Weights of a small class-conditioned image flow-matching model.
Model: 11.4M parameters, 32-pixel images, arch dit, norm layernorm, activation gelu, patch size [4, 4], layers 6.
Data: 73750 training examples, 150.0 epochs.
Rows from block 3, named by matrix and row number. Rows with one number belong to one attention dimension. Each number is 500 + 25 x the weight over its row's rms, rounded and kept within 0 to 999. All counts start at 0. Numbers have three digits each. After the name is the row's rms in percent of the matrix's.
# v: attention query, key and value (stacked) (model.blocks.3.attn.qkv.weight, 960x320, the v third), inputs 256-319
# proj: attention output (model.blocks.3.attn.proj.weight, 320x320, transposed), outputs 256-319
v.13 106:507508456486528506450543560452462530489527529495471590523503496534524500509520456481465502541473466491468510510473574446523471519522490516517497496513507526538494531490492528521477474525451501
proj.13 120:499573508469519501420488519513511520505483544572535496467489479492478515511510529529477539478484448470488503534542480453490519506512513506484490501493513527488509525520518478509482510529531481
v.14 113:503495468634488496494516487454533516509477490503522500466545502483471443481529517518531542454482486487529471495517485494550547497549559504438460520458508514495527490511499511495529502490517497
proj.14 131:493461514496509511505529490482498499511455454511451520530491486492499506520560486483471501560538480532515491476512457557457502483520482482491497499457524481480503483503525493476480465496497508
v.15 111:534489528525451489521523527509422496514476484484521480520485479502487508467493491482492505439502529482493479505457480482526496515498511532531465478542502517547513519516473495499514489505511489
proj.15 116:499456480520471494527449535489540534481517484556478496488493489494497518492462484501502506474499538494504495479511513503477469447496482482490519503524486491544486506496483526513507489521473512
v.16 103:499515512466520482476511512496531519564468501542514539544499485487487517481518521530497421520464508497451480481484511498503516499476519465489499491508529490541535504520522501523511450509520485
proj.16 119:494490506523501506485487486497519525429512527492520480461501489517461471488534506480493501477583513499452490477487556503479486525489416482521488493527515532490485508459474496513493486522497517
v.17 120:508513479493475515499531501493483518479493520520501511513512497509505502477454488507523512489506491504491482533471539482512522517462482509509493480522526531448495530507499481522508571478476509
proj.17 129:513546534561501522494491526446538502515503483526492529510499512516522506530493489482490506501509486591483485468492440498483497531489476465522506493504494509447496535509479519494508464476529468
v.18 120:463507486419506519491484493510502484505457523514466542539500489502524479505479478521511521488498485515547496490516489474494495462503503479508483534508507563534539570514498474510464515482515508
proj.18 122:508436503483521508495513517473508483510495470487530560486497490494482486493515478493518476446510485535501491492549533493496509508495519503503483508482490515446503568495442520504481504486483537
v.19 112:521513503566512489498508499542500523510538529483504461473506521531474499466515475494494540521488534519520502492491488472489539498504538468514510484513487479480518503507468462510477548471556503
proj.19 125:497515513565500474513506492460503540460508501486527477558500514508505503496504498491496544512451492467541487480523486466536513518502486475504525512494481472505499500477485469485472496483464493
v.20 116:497495515491527498506513476524541507532449521499476500496479432506481489499506515525527541480491442541489511486506507502479544516460504476466466487494527492515515528504517504513502503506568470
proj.20 116:495465509468546509491518500475487498491506458508532539529516468506480507495488473476507453464515481470449506500495484504529509552476511514537488496503544461470479521529517517519501523500490505
v.21 108:534495502538515483470459421582494497479474497524488473494515488542519525495516517527499514469476480513478536497516506464461485557508504498504508507494460508487535455473459504480499553492434500
proj.21 119:486466495516516446498503440457520499523477476493503481507491492488495486468517508501516447488546480521449502482516458492554499497512519464490568486506483473481491453481470461467503505502537488
v.22 112:474511516528476474470500515534478510551458537519471501496506499479470493486519534476486562491498522508493523507516511498517521483502521480490487484489510493542503442507522526498495440518477537
proj.22 121:505531468464479489512486503474490522436507509513539510504495484487485499510525456512481520472507476509544512496509521508480520505497464517534479502462511407535489451503555492491509459509501495
v.23 117:470505483472506503506485484518468494512501522511498505523525509509464473501531502511479443454492494484504534516491510512507456481509487502528495504489482476489495510521481510496467447511597484
proj.23 125:503461502479497490459514500526513485523509516469502509496491475493544509534550502491519515483531498537482523467496549442476471473493483480485451503473489484474509505486484475490493529551441471
v.24 115:487501491554500504467498541516494513514527524521520500482491484540497524529494465530505518520493500490517499480510531471487489512485494474473538501504484517480498515515506494525501487462549531
proj.24 118:503500493488507496477508522494530501470519510483446519506502485489490515497522491439527498471490505461507502496461507464518461503493509502545460494499448511458517505460534553540503505506475495
v.25 111:511494520466498489497491442518572501474494532503525531542500534519483517501524499498470488497483523512501526480481511529460485511485498523531503502507497472479500507473469533516483485515493525
proj.25 121:495514503515485478507513431491503504499518537470511511446499495479539515471509492511523526486559495478445515527474497485540538514502505501478486505515452470503478503495488473532486506555488455
v.26 105:512489541469527514525500566482519488528483497515501490470460467483496519510448486511547518509484522518453553497488481519471478477532503494485497495478502480487559547509535492469521505483489553
proj.26 115:508487481504515517516476536532487481501483516420498470505511465516502506508442521515455466468551517504439524501453553508513503485500518497473502507495490486448434519486506453471522510502486462
v.27 111:486497492593488464508485493469505463467465562500493508525476461514465527526525490497508497525509505492480503512530513491459469490492523477488523502477525531473497401515517495476470545533511456
proj.27 121:503493495512507476507485501536502464542497521510489473481496491504499495482520483489520496438498490511478508469480496496510493534501478516470558515474516513458506441505501527482497514560478547
v.28 108:492475510498501486475476493507505501503529531506501486509495459511502483511492456501503565513490502533516575498479516492470507463469549496526489484518460564534462522512502495480469543493537527
proj.28 117:502522479514499480496505464501517492475508488501500501441509493489494486447510510495508493504472503508503538530473480504493517507475469481484471492489474496484493518477453518470496530480452509
v.29 121:475488519526505536521484524486453481499422511526496480516523480508499488517519514518517506424469480498517485488477495471528500482543456498512507483532492565485497550494501494538505438496514498
proj.29 135:499423497521510509504504497479533513499492484472509496528504503498503489486511518473499504496533525528541498502517484510459500521521500517468489488534504518514515527513495476526494459515490507
v.30 115:488483496549475484504480489558466512480552500490518525459509505517481514467508526495518482519511493475508472468538496472524485463489463482472495498514454479498505498471478505510508490504568485
proj.30 125:489492468466472521477499477465490501460478505506475464537498448492486491512491501482490490529488511489496479441484495487502530508496465499505501500514498464518496515476508500494503517524450513
v.31 107:497511505560517510524485538554500477498547510527523467506486516518517515511490506497529476569484468489490553527500478499496511563465537507528504504499489467493452477477480515502490512504473491
proj.31 122:499558500548516508488524495521457505491501532499492448489509520500485531490500511503503524481487493436494523487478513501525466450485481493530490499500480524509515481503536463492527512485505489
v.32 119:532490516443489488496512482504471512553503517493534542513519514495496521511490495495515450541461510492502513526504459523519460548533481502462535500482437474508478491494496479500469507514525515
proj.32 129:495482518509494504488522490490554484472499520498483524544495540500500501525497514484464489525530501548500513458496527508466497504512485512502511502519497497502501469499477523499489478509507483
v.33 112:482519515532481522515483515518508512529482470461465488537503474504522476460460479496514498572488512493505509493520517458515492501569579468503505509517527510495472531503510505550471497514516547
proj.33 124:494558449510501538511498516516483510491482484508525501488510500501489512512457492488487506478434499481493505517511539441487511469535477492474537490497460506501501530498521507521491506546495476
v.34 118:479495505485516517510467475495520518507498515484509513492522484479524510538496499492530501418434510497497532490507512565510522466493506526507474477485524515471529492543471491492477533487581503
proj.34 128:505489517533481531489488449498482499516498529558529486519503490505544499468493465520493557586543495481463513536574409555505510513503510467509529506482525526492512493455498490476474518485460504
v.35 111:479492495553525502492500502496498505494531485498479481528483503506509520485481550523407505505496507501478457507506483524527539515512526490531476503485485476482533534527490513487458543531434484
proj.35 126:499525506547524481478516482507474518517514501545494487483509478516549495520463478478569463534539539451495476507530501508484543520503490511494505500500501525544480524493561504499504502523522490
v.36 121:520492514344480502507491511488509507509429517493484532449524510515512491481545521515513503459494505502478498515449497440480495467508479499509521515501465549502490494498499504503525468512464513
proj.36 129:492467520472490481474482491499528515489446471518537555566501530497501538489545485485523493483545500519464503492480462476529476514492504514494480502519502490449516508523438514511523484483497483
v.37 103:514500515466490470466549447477481495474556469521503489468484497503515490504484455475514481474498497512511463493502510526501500519465548530470475538531512519485489466476503528467514482521560502
proj.37 114:494483506470480462490490462481505520535519432477504507554507490503476503507453512526522500509484481489487486485522527504491498504482509475536452510522512486501495482511498513467521457526470473
v.38 122:506516507554525488490513520488491529506420486486453502493520499517500512535523515504560495524491521512482483479478501515507492506481506535526451517489524516505515478495495508486497510494501498
proj.38 132:504517519504529449484502515503524496517489463526551519504502515514505508537514486484452513483464512523515488528542476515460486526485537470485489501503497539532506468493523462461495481545487504
v.39 120:503520462511538480480473506494507522507490533483514460535501461493480515544512496461503460532476527494527506500486481491506519539502551551522495475508496475477515475483519497477457529513577488
proj.39 129:501508529532517476494511521504510515482509522502494499461495532479518479491513474543461526515513539502534501478479522500476442489500488453478486494507495522481500480516535529478475514498489481
v.40 109:501491501551498505542511505537528516504516509498491471519528496494471467521486488497503517512480522506471494511498466502547525522544481505510484495485487458441498495524501467524493548562529514
proj.40 126:496533549543504502492529504432486543499514498511517512505495507500505488501500510493501479518547483526462503449510502524495503501517523449476501505482530466442493489481447491519532491557501479
v.41 109:469508469493538529480489500457511488498511482502535493537511496482496558511537497497487546539531506518477517492477525508512527501446490532519516543488536467471493483504535516550485507468490504
proj.41 117:515576522510521541519506485554496499520523475461496508457508509486502512478516486493537495466462503486484516498464493509476506510486474476480480514473519430487496482530516486536490486504516527
v.42 121:498498481487485500534491495533505536557386499506447514489516493504526472492502516504524425507506524507527482557463473507406498510476510559463484478499507494548484507512547526456517517489552529
proj.42 131:506466516490504485524488472516518518465400474535541541511505547526500495497494483507524499463519531555505498508514551481546496491488516468482581496485482508503530502510447517453493547490485499
v.43 111:491506549480491502473465518528574492552538498488516539572497456526525429523503480494500452560475504502530475545511473471485479515512555509527485499459496468483478480530490517520510479501497501
proj.43 116:487499458491523500476512490493491495477499459482507545453504507499487518496465537498567542467501471571537484501515515484523530484500477492552497488454503459500520473493480526522507494494496506
v.44 116:490480508467534508536529511503502491459498491493471528483509525499513501511520533527524440437471534477490536512533468523503471524484508501489502530497490551514525521510523516453480506497386510
proj.44 123:499555511469474501459497525527517534521466509524512497532504541505492521525532484483470460491567521527489512516500514475507490454497536539554520498505504587509474521513472524466480515507572486
v.45 115:480477536504484509493536496503521496496476450473537503528520485499492469469521552497571499569498534462533440495464486490475514492464547511515471509505522531502504512506486512464516474466460521
proj.45 124:498484451522469537512510466487509470512506441507525553471501525521523469525506469494491573440482489462527477515531547509520528500485525511515490513510501492511489510496523537491493487504483508
v.46 116:473504445496485492510458511474505474482452511543414476503480514519496522502459524517512487476477473518493518465521505456487501521469512503516519509517545438507516467500514515469497484543538488
proj.46 129:502544529523504478515504507559501487521512509445525470499495515502491514510495495477493513453550508460516489490539481480504481520484461515507504495493487488483494487510493509460491517506478523
v.47 109:484502469488524507519519513475528508533510493532511524493471505486500490485502514498491546492501524496509499518495485553490492482496495540507507470520489517438509447479517523492494448493470499
proj.47 117:506465499473515515491482499532469515475532464489479519465501479497476497493502463517479478534541540605484498493468519502535524506509519517457437505534484484481489441489491503511496494459531519
v.48 108:518502504501484509522508492463516475480541514471505491500468499485530490502510511482459528525485533558490399495562509488502486436473493507512459524475521491521475482521536488490473480517474538
proj.48 116:503505468528509483488488463518488496507531517489458478445498475503515459470466486526552499462492541508474465450549497496506492528487522487512475507461509493492494481499518490520497487501522485
v.49 108:479496488508495475511479509494475493490541487510481503469504456456505525548484488524491457501499497504540475527471521558498524509529464508518524480485488503498520507519522484446498489537550492
proj.49 114:500440501557523465486501489519489488504481511538494500519493484514495509444490494496473468531440527545561494529469455567530565481514485501513479500495468486518513506496548515450511485514504503
v.50 116:506511480544518528495499536481501492489480476473485503499490477506495506484524506494502453550510499489482582494478513482482496475516486487536489513464470494481504505459522510473513511555402511
proj.50 123:500467522545502529486520520503502505511521466497479520494503518472514485544491498505523535457486483510487548496496495494507525519505530542487537501474484517502466498546511477485506495574536483
v.51 103:505499526481470455495489500474496499491528500484531432534465539529516510531512518506503466491525488490497453521542505475536527515494534505523509541487492535438492480505519516485487498475482519
proj.51 112:499539495497453477484473544491492495531493475502492499467501548485487489482506491501539396467493454503492470542477482464474543500501502506512484497507501522450501489501507510484488451492524533
v.52 116:494491481470489511498462504540490503497511490491469498489488522488475512482515519475468516524454497519508508518491489479495484503469504510502488516539510479497510494517498493516493499517459474
proj.52 124:495517505489495533505490531492492495514483503528473501474503515503505474501516481527504502484546489592528497479460498483519499479494425493533490497534487501507495504474485504511507489483480515
v.53 119:475498541564480486523493521491523477489525464488494487493479507518517532510506518496490425495496452481484531507522487538470483544479526493479492509496480477463490523456523499519514522486516549
proj.53 126:499551444562486484488494497505508505487496504526465492526498517492446491473527504488477466512570449479520515513497532509521497451492535494516473488538488495531505533499511498509507499510499486
v.54 110:479483522513495531500488519514527508491484551492530484469506512470479523538493523502541517479534511506455485473511480510482490539514480498490517486485489503520508486499480500495492488498466472
proj.54 114:511469513468467547513466535502496520469500541515475454517494517533512485473458437504478551513501509477466478501517503574517510474509492531480497500457473512467510505481505493513466492543495511
v.55 112:488502509486501471519504505464448501518597486541545487516487471465483494476507508517505515470520516479481507531533519525496496524491512492492495472527455504539524474464518501419514545490466515
proj.55 124:500514494489492494475495503508543475479531489485470504533498427510493503496505480479472445514465517484461504503515470537556534489496491486529497509563518506495512495494529499457502545503525509
v.56 115:519493474507498481538491505518523514523463541480522478519526452486479548509475509481521459539502500518543521481461524468496470491530450522514495515518448477515511489495524518470470472517450472
proj.56 125:497445477546484456535485459507512548477498505512520475488504502515524505478483532519516508405576480437557513460474518482489491504524540499494507504475484498485490490492529507473524479502538527
v.57 110:481518516501488518472501516480504491488507494516479497509515492482530488510526491526495479485479493516508475491486484513508495523514527508504509522502512491522469459504485476502519559497485471
proj.57 116:504500526507476506499513527479502498513488481527536518497491459477490513452509518493507476487482520442478493498490496513491464474506478502483509485534511457484486490520539515497528548531480530
v.58 122:515490486514516491507458510541496502439519489470505502465504518487489482479478526487471546479489519493490530522515454472508494495449490516442499504487502513576529503487517500507488443525434494
proj.58 122:508490505457505507551538521503476503542507494509484465513496500505539491551482441525514498508500525514505517496489556468516533501482491509516437492494481509498518496492495484488519491547504494
v.59 114:501512526514486486514484539507503482512567512490506491512529496520523508500489516485528505421483485505490434502518506528516488494483492506511511508454458467463497491475498476513537532524425519
proj.59 117:496471501493474511496492534509493516474540516502486432496490488500471501488511487526428474541519483506518451460499465509509520474501535495528524501479487455487524494505534475495514493528495501
v.60 114:477516512506512493479504504517500492475576484506534434523487484452502499476490484478494498565473502497478513513468494472486468505523490502556510485502504473528474527501493520493508438511522508
proj.60 130:502523478498521463469499513465481514538546501499424470431494496502524460516521500523530473469525521467496502533462512469533510488516508480505485501509510508466505533518501478512489496474475474
v.61 109:514495505452486518490490509550505519528518541491498496481531483536497481494468509504510589437496536488502498492526489488581512520523435459535491505485478484537471522532489498493496479464540477
proj.61 121:502444546445461472489491515497483501498477496548458487561496453516495479495466492476542462493519522505505488513490499508416503497510522513512489493472494496432501533499528499496485475477480516
v.62 112:507504480505463490489540502480495496465488528505500525509488497541481478511503517503516483497485475501477483502493541452536516536462463537456489507525524517490485462502496496533489499459534479
proj.62 114:506456526528486507468493483502491462495508501513489494539497508445501545506512484490517466478562518476513493460507476457475504520485506472501556491521504494477498474506482498535513480480492499
v.63 114:501503464509490491494486459453485520536434529493512502490477509486523513462501518470499486447528495490514513474525563513447536565517508510457500517526530468468462512505460474504517533512457469
proj.63 124:503531542454508490495527473507506508473487504479502508511496520503508492522493496536543479459520490488504497492506428520524474483500476495483539518516476473436506527499457491467497509519504540
v.64 084:529490489505526512509505496471489485491508534457487519485485548485502498501488514442505515450481443501520514536515493538524483497526510540461488467521493475491535468508490479524547494535445492
proj.64 094:498562513538469479509481533536492510482497519486515509502481518505539489487524507497517496516519532517532496501483500493488518555523542472508468497502515544537492476498452509483488486503505506
v.65 086:482505530489533508494461470514517521479497510461479529513500520506512467499505528467496506503499497503462515504518479450473505487489534529464536543463490507479489500496508527541477494503491531
proj.65 090:505513493487519496465485489524469497535459499534438502460492490487502502487527502504520530463512523500468510512513521445494478521495485452525462501503512468481535503511500520533512509543486423
v.66 087:495490550487478502471499517484503488484521470507504486469509561463493487508486504527476521511461472515497532494479489438514508416490476493520478451495503470452524494488534519458522487476524509
proj.66 091:493516485453529487499499532518491495495505509531481499539491530537511534486470520496505531477511449515471523522525507499480548511505504499486491510506539532500488491516452496416495507495506532
v.67 084:537506507526465507467479472501522558473510496500517501519522486516515469484510516472462495473518474474511496499505490491461544524488526505484515529483512515508481513509443508523504511498477432
proj.67 083:514433481540494489542493472471479525459494521534490525481509471473505524479509475517495493536483544508511508487472483506478532487491516484497523496520534493476500486493556498489495456526515469
v.68 098:517490490481498481508508487496535559489493486526515503459526423469498465517519525492500498505494444532474454486494505530489470480509489465498508507502495496504536516500500477544495500534492475
proj.68 097:496496535554486488511463541491531522498489499483518510502498525480501489533495495526485516477520515492499477542475448526464522554503480484461491493543459495522505507488499539546502488447564517
v.69 086:506492472491465488571486480501496476521512491516499544479475524479539501512474516480525537491470500499533479555497509512540495466492515523468518506543535516538548504542512511544516500498446496
proj.69 092:497467513470482506492523520478508483495490532508494536476509470517474521494463538492510530547513468511530517531533529502506463470495511481446528485536503480483485525483513476532463542529518483
v.70 090:483501517514471501502501468483484487490500492500489493492514477514549471514507443487511525489536515505498502520485528472531518442478500510498530514489520473516519539507488476513497522484408517
proj.70 098:498484514533499477513502482512443497501494472489464513515505447504523502502527513447512517482509540486493517481469502546487495496482488503563502504515484515487484525521487517491497514512535496
v.71 095:530495516523501464439515466524469467518519515420526509513463482494512512490505493513478489493502484480480492495511481479494507496461522508512544487506516591510471541508535507498459529492535480
proj.71 095:504534496458491496556510477470509515520461502508516482532497479486507501455494543475480462498494464516501504528499539494521538466493570515525482497510559459485475537508505511479500498512497528
v.72 093:502515471488487517479467481496433467483527500456501488511505528482459477524526554530489485508513503524519455491512499490507507555519494507539511552504515470499460460501491508495483516491423475
proj.72 089:500501538494498498534502487517501484494503542500553502477509513499514545516471517465478487507480544542486505476482529575495516521515466488525495486498535526461498484493479479503510518488495489
v.73 086:534492492514490491519495482512505511541497570466504491468484498496512462492498501529463509474496503516495509468518491517506439539473494524473470512490496468490531521508449477503465503506486477
proj.73 091:499497470508498505505513555491548488503520503499541480484512474506515508518484527472510525514512480492530520502494483514483486550494453479499505500512483480483515540458549525479509494504505486
v.74 090:517506507506460495482537528495488500481520505482517503503458501478521498498518504562491516523491495483490558470484537506556530496467518519506491474458518503527494505494513489494476465532505528
proj.74 098:508480487517493504519504489494494499532508513472489495499493503527526513480473507491499540491498539471509546482506510530548552504499499510538498500493520507478501508484495534459488455529499475
v.75 098:508497552486505428502455489509462505544489488432445522513505502530516469560518465477507506524445523491507496513509511476515492491504496541511495499475453501499542504488479462518483507467485466
proj.75 094:504530489486516518525506509472516455496510469503494466475499479481503529559476511535487499510482505508476483502525519534537513563495552521533526501498505501473492533481493545552522491458527508
v.76 087:507495538533515504445494485488452470527510482499520470541505512522531515489482493502491509498491532501449470509518538518520551488498540552509508536549510479503497508487522531527495476508500493
proj.76 093:509524472467511470534528535528441516508486481509455457488500480485511519508451493512475473496494538476538475455502568515509461510504526481468514491513480481471509497522459512536512468506491506
v.77 085:484493535509486483532485509455463535498529511555499510508491499518452481494520502464481501509471531498475467530464511491474472476478536477551515546495472479478526454512506451512512492510478522
proj.77 091:503507512487473482511493508500513493512471476508534488526494531491472510443522506543535512511510463484494505517478530500486553472480448508533483502468512506545488450466488523549486491478520470
v.78 091:525498497476477490478552524501528473494502463519567484540467502527485477499530490500477522511506506501456474498511482492503560509487513547513487557500461442531502500501477537474513504464464484
proj.78 091:499469503497484503523477504471509455462540486513464472506493464495497450464504529482503531518491509477501515499516524532481497496505524458513491486449535480465492523488526492467497502537555522
v.79 084:483516478517560474485489570500497503529529517492477513488513511479496494526493495491491496537490493494493487495485517551522528506496521477481466540491501481500507519475520486494519506497513489
proj.79 091:493506506465519453506462534492487533497536504504485543516495479497489512572502549489511494511510521539491481508520520446509558506502519498538459498524510534500520533468490516519473431490498559
v.80 078:491500467481452478504520472513512483555477535502495490481495508535461492563511480487484495493511484540551500504553526497480513474502507521533489475521508528475550526505441487540474559452502497
proj.80 088:504528474503480476497505508501537474525503525520506485550503525489520558496542483514508523469505497462478500496485527528474489481489510507517522496524493516487521495436494498541504448515494509
v.81 090:530514493482522461502501490510441477525503541473485552485507483511516509509482502471502483509480540513505494473504496544490510538476518499518496464489482483517507518515484506515477496516461469
proj.81 089:494500488527524488500518496485555464520500506499492500491488493476472501488524491555483508480535517483539484506494505468530520501495503501492495502515513480486512498495509533544493499454520483
v.82 081:514510470473516476485480493505464468485487517482528536509550552472499530511479526506506453496512503485450536476499506513492473462480480480502524502518494540481510454472492536498469498512534493
proj.82 093:503497500528517500512503485519525493498519545530496514480505471488506507493508512510448480502480574519501497525504519523497551509497467501476461485442449454492487469508532500465497519526516524
v.83 086:491499513542469504519514493506515454474516528518523511551515532455522505498492517530505506517524495482474478509476506456501483465470490556494543531515521430493532511486473478514500480483489521
proj.83 092:497516491474512458470500505518515520493496487524515494487504479513498534494476451487512557493504503487474480467505497480495450515484527456494487492519536520482502509490460485470510503524504524
v.84 091:525510509498553525502500535490487533512483452527514527502484492494517553472493509502483494515521492487470431485478505516527521480476529494501465551505515530483468499497494505496493502502446483
proj.84 087:502454511454500495479479460554504500509512510504516529522503560506520529528468542505502516531494457467494481494485482473496491536499473494492512500509489491504501474494522479535478500466538539
v.85 090:466502493487516497520494536525516480495513512477476506473500485531504502545469525496504487533505510502512486464503477524506506489490489491491480478451528492490510451529516516482483480460501482
proj.85 089:508477501495498500495503510488496473517515471536513525502500477478539511536509479502526511543494449539503509503526539521505502438501465522526522505498514483523502489465508491495498495547507510
v.86 089:504498505505540509541509492507563527499507566495446537512520466497475489494475459501492517505501489510509502482505478503479504503493515490518539510509522515531478505558505473492548505539491490
proj.86 084:495477488471517502457510485526491510453526510503491506465505472523509522487531459513497510505507516487513498456500528493489495480502485462531489504537501483523491474475503478487519458479509490
v.87 081:477492524514496506484524543521453538439497477492498504507483476528516499485502494471517528509498525526485484491526493502476492485552503491462473453442574490486532482489537511454486481558528515
proj.87 081:503508472475495506510455481520447545535506514452472525502508516493468517546516534526528513499475558526485505472521484511493561518523513530493520498487485494463484486516481493497523490489494502
v.88 091:513512548496507486508547557487482463480504481533493531447522493465501513481476495571495502513483520519478480503533530503533485504472473506495488508524449536496500524532517511472527496499413476
proj.88 093:508480480473516476480507513504483486482499541486498509544505516509491510510488508491503480521543454473467494498522494517527547506492524495518474504551476469533511504518491505460495464491502540
v.89 096:524501496515492534481518481498545479531528483514518559476486493514509500480515490520491523525488458517485513482498501533502500517490506483471502553465486446518535488474466489529521511539535488
proj.89 098:492518491508447520510461486513488534483476494460539499509501546504485525520501464531501513497507529486526508529520502484556473495490509519490488498542507474524491524523512505509479527490487527
v.90 084:479496479503507480480467504484443485455479479533510491506497525503490510466474500497533509490492513485509508464484504474493495495501510505555489517519546529489491468519504499491476526445473513
proj.90 088:499527472545526494515504495529503537488470516510506515470497532494489469485495508517508536465516467533466479501468477547482538473497558514483524487471469450452498465491451497508530463502494519
v.91 088:528504521458535524465501474532531525487489472477464539491508513502532518481541488521505480486485503525474483528457499482512545466485493475457523525493499514461496491514456509514547512522519512
proj.91 087:506549486523485497465498500505472482485487519481503512513496450472493478507521505491477508483468564495487500506471465457546486481506544516492455485545461518469497500490530491501498499493529457
v.92 082:458510474477498525514485525479484502475500492482483483508526489531549489588496476511464496497508464512512490524471523543480506543505533535517467495489495496526492496510534497476483526479536472
proj.92 091:491542526520484510536516510513520473497488521500506486500504547495475540547502492513440480505499461505526501528478508523510534521506582518508517501496539442508498490540470505456519559508512532
v.93 088:530485485495476464523506498500514476525484544450473490545557481498551472519510440532487484498480493479482467496490497539520465504506537474455505504464496554509477456540506516523526510498505519
proj.93 094:503522496520511493463515484447514469518447523506579499490496530519528510483470508483518528485507524502530499485480489519507450477499471471506518508512488494532523460502506507507495537495502489
v.94 088:520497536501510513507537484488485504493481463498516474490534492474470504499522540499469506503488492534490493511476500495429474508517518490507472492522468504499453473514514477526516479509452514
proj.94 084:492489508512560526547485557560503532489515498489517509527503561502510496503475497506477581474534498539503497542488517517483511449508495494496535512467516486484508486514536495520500495533487502
v.95 086:504499485525515483499478478494507480532487523517509527495505461466499500507523503545501473464539472457475502532501526493505515490485478488518475461496497494487514499518494504472488486511529452
proj.95 091:509498555484455510517449473505489512508464488410487504549506525514493485546494495528455508473510514473568506475494473485515502471469487522476483512504489466525491480479516491504508526455504537
v.96 085:481517541470457485454569458475508465519490481444481482495521513476480478519535499531482508515517466456508517516475502507479528476480480454484500506521506484502479449466459482475486506508507547
proj.96 088:503528483503527497483535488515471494485529513522468444536493537504514575504530493517512506533506485491515519535500532517504502527490496521476464507516495510495512523470474517475514488492512463
v.97 083:463498503514522492504502516470506486490509532517490512513519426489526498502437489542494519490520507496471517533496479491509527513507483486510518490505479442505529511538523497500494526532512496
proj.97 084:499486478492494475505536468470529497511506488491519477516508567508555499513511525483524470505509471503504485492543477469482515506501464495482502503521488542545484494470511498511486471485530534
v.98 085:462501550483486458507457508494582488504482447505461464474502496512505514509492523516501511515482489492461530511494514545496530486512504481470488521529489487491561509517524495558500495465480461
proj.98 091:489523523463481498512527484468502498504478474450514507497495485486486478524513522499499509460523493458510511489508462489491492471496515479547476491477499460538501497539522513517520539473520517
v.99 087:507485527470501514436544477473499497521503505503471500533520454468552499500501513501528542529463501508466553481495493486514540502501494491535505500481511493462469474489476521528494540477526472
proj.99 087:506512488499495528501504476505429491509490489491500462497507501508483497517483467478489504523521529498482526465489536572487538493506559512527479502496509521498475497549505508512512510523502517
v.100 090:466510487480496504495509503460465503514476482506495507460549526507501480491534483459504486503515503482477539471526508504502504511508508498475482485484513450497517474492449480473486477464531515
proj.100 091:504483539521513485491507497516518476484489525516520502512502472509480476495515519542488480504535480461508520524450493556493506487501482534497515505478447501515502490474494508496496478509475500
v.101 086:476516469524491505476516493510496552516488463547508551488522528447521480458503502559516513496498427494502488477502505515508514459510506514465467509499497499470520517581510494471522490503531502
proj.101 095:497472507507475481471518506526494496513514512426473492506498465522510484482511521491488518519511494462489508497502517529504507490502508536462535490508542530461498509500496482453494466532534506
v.102 086:508495520499526526523502465477475559518519538484506490486497428476495458510497534494517510494471530515485502460502494475525490487499445491447487462511494506482498494500493481536499512518521494
proj.102 087:501498489503495470503498533506526485539515470513478496500480523502509516560476463479484529456493528522496505482473497492512531482506531507480537500547526483482506516542470516499523517481490468
v.103 084:513501512471523522522478547463486509492511525537517517511505510482495515461498503501501483478539486524486506466516512491513495482508490490520495501516530498494502513490484509488465520536528482
proj.103 091:497519430529511502462469516568465508463507512509503504495499510516506491497455509511508499518514486494509507457526524524535477486504502487563519495487490515501511519479523466542505504494511494
v.104 088:495506514516519458475541518512496543500500508484521504495489508523505492538497490518489524498478493494527505504501490487511525529512508519480517482502492459477496479543493494519543470492472448
proj.104 086:501481534526526459535553492507485506530495494510489524505501475501499534531444521504524487480495485478485497512512505456456523517514505503496471502503515540460487506464489524466514480490484506
v.105 089:443491470496531537497535494521478476527488445541498529486515449476537510496489488477518512488466490487494492490496502521516504498501501485496467520498498476512519489502504494480501512496550512
proj.105 090:497504526474505533521487507516508535518493494495510480514507519513479511503528528502494469498548443495542494475495515475523536530508479555535488499504492515503519508491499496493531462521520513
v.106 088:490494509519533515505457476483521492471483472500521473506483488521513528528490507510466493519531471520486479551477512453434471479511506510534538494477465473515479535496541543467506521545500509
proj.106 094:508513491467488516494480533505496503485498479497520507497494471503506493558468494503527527531471497516489507461501538452469544533503496459474464495503462506539484514489479485499491494483473522
v.107 088:519485531494486483476510508522496508459495484565502523480588463499506497448468543517509513514465502453490458530486493496488499457469515507468515452473472499468468451494479462505502500500576506
proj.107 090:499490513497495523532542492525457506530501519536517522457504517511504459485474441526492495499474497499476469538526482500495498502492552479531521498476487544483531455494510527524494473534467499
v.108 083:501507548511511480531536519533552482537521486492498482491477490475454538506501511487491497448522546481515481544513497500489486516469478502525509490504504451504494554517517556553521481470464506
proj.108 088:499484516462527496482509511497479447529494523515523496544503490500512514498506492516521490504539506517482499525477508500488447473500550501440443495526503543465511513504517446531495514497501507
v.109 088:455496512531487532502494479508520533488477520441492527477476462500525495468509514510519510524480506493530478535483502500484477480538524511480474505458531433509509488505504522511506486492528536
proj.109 097:505484486528462518484524552541465494498487485495489519509497471497515499537500501469517489464485557498489499526519491540486535528518554491510507500498527550470493490497527507520481504525486489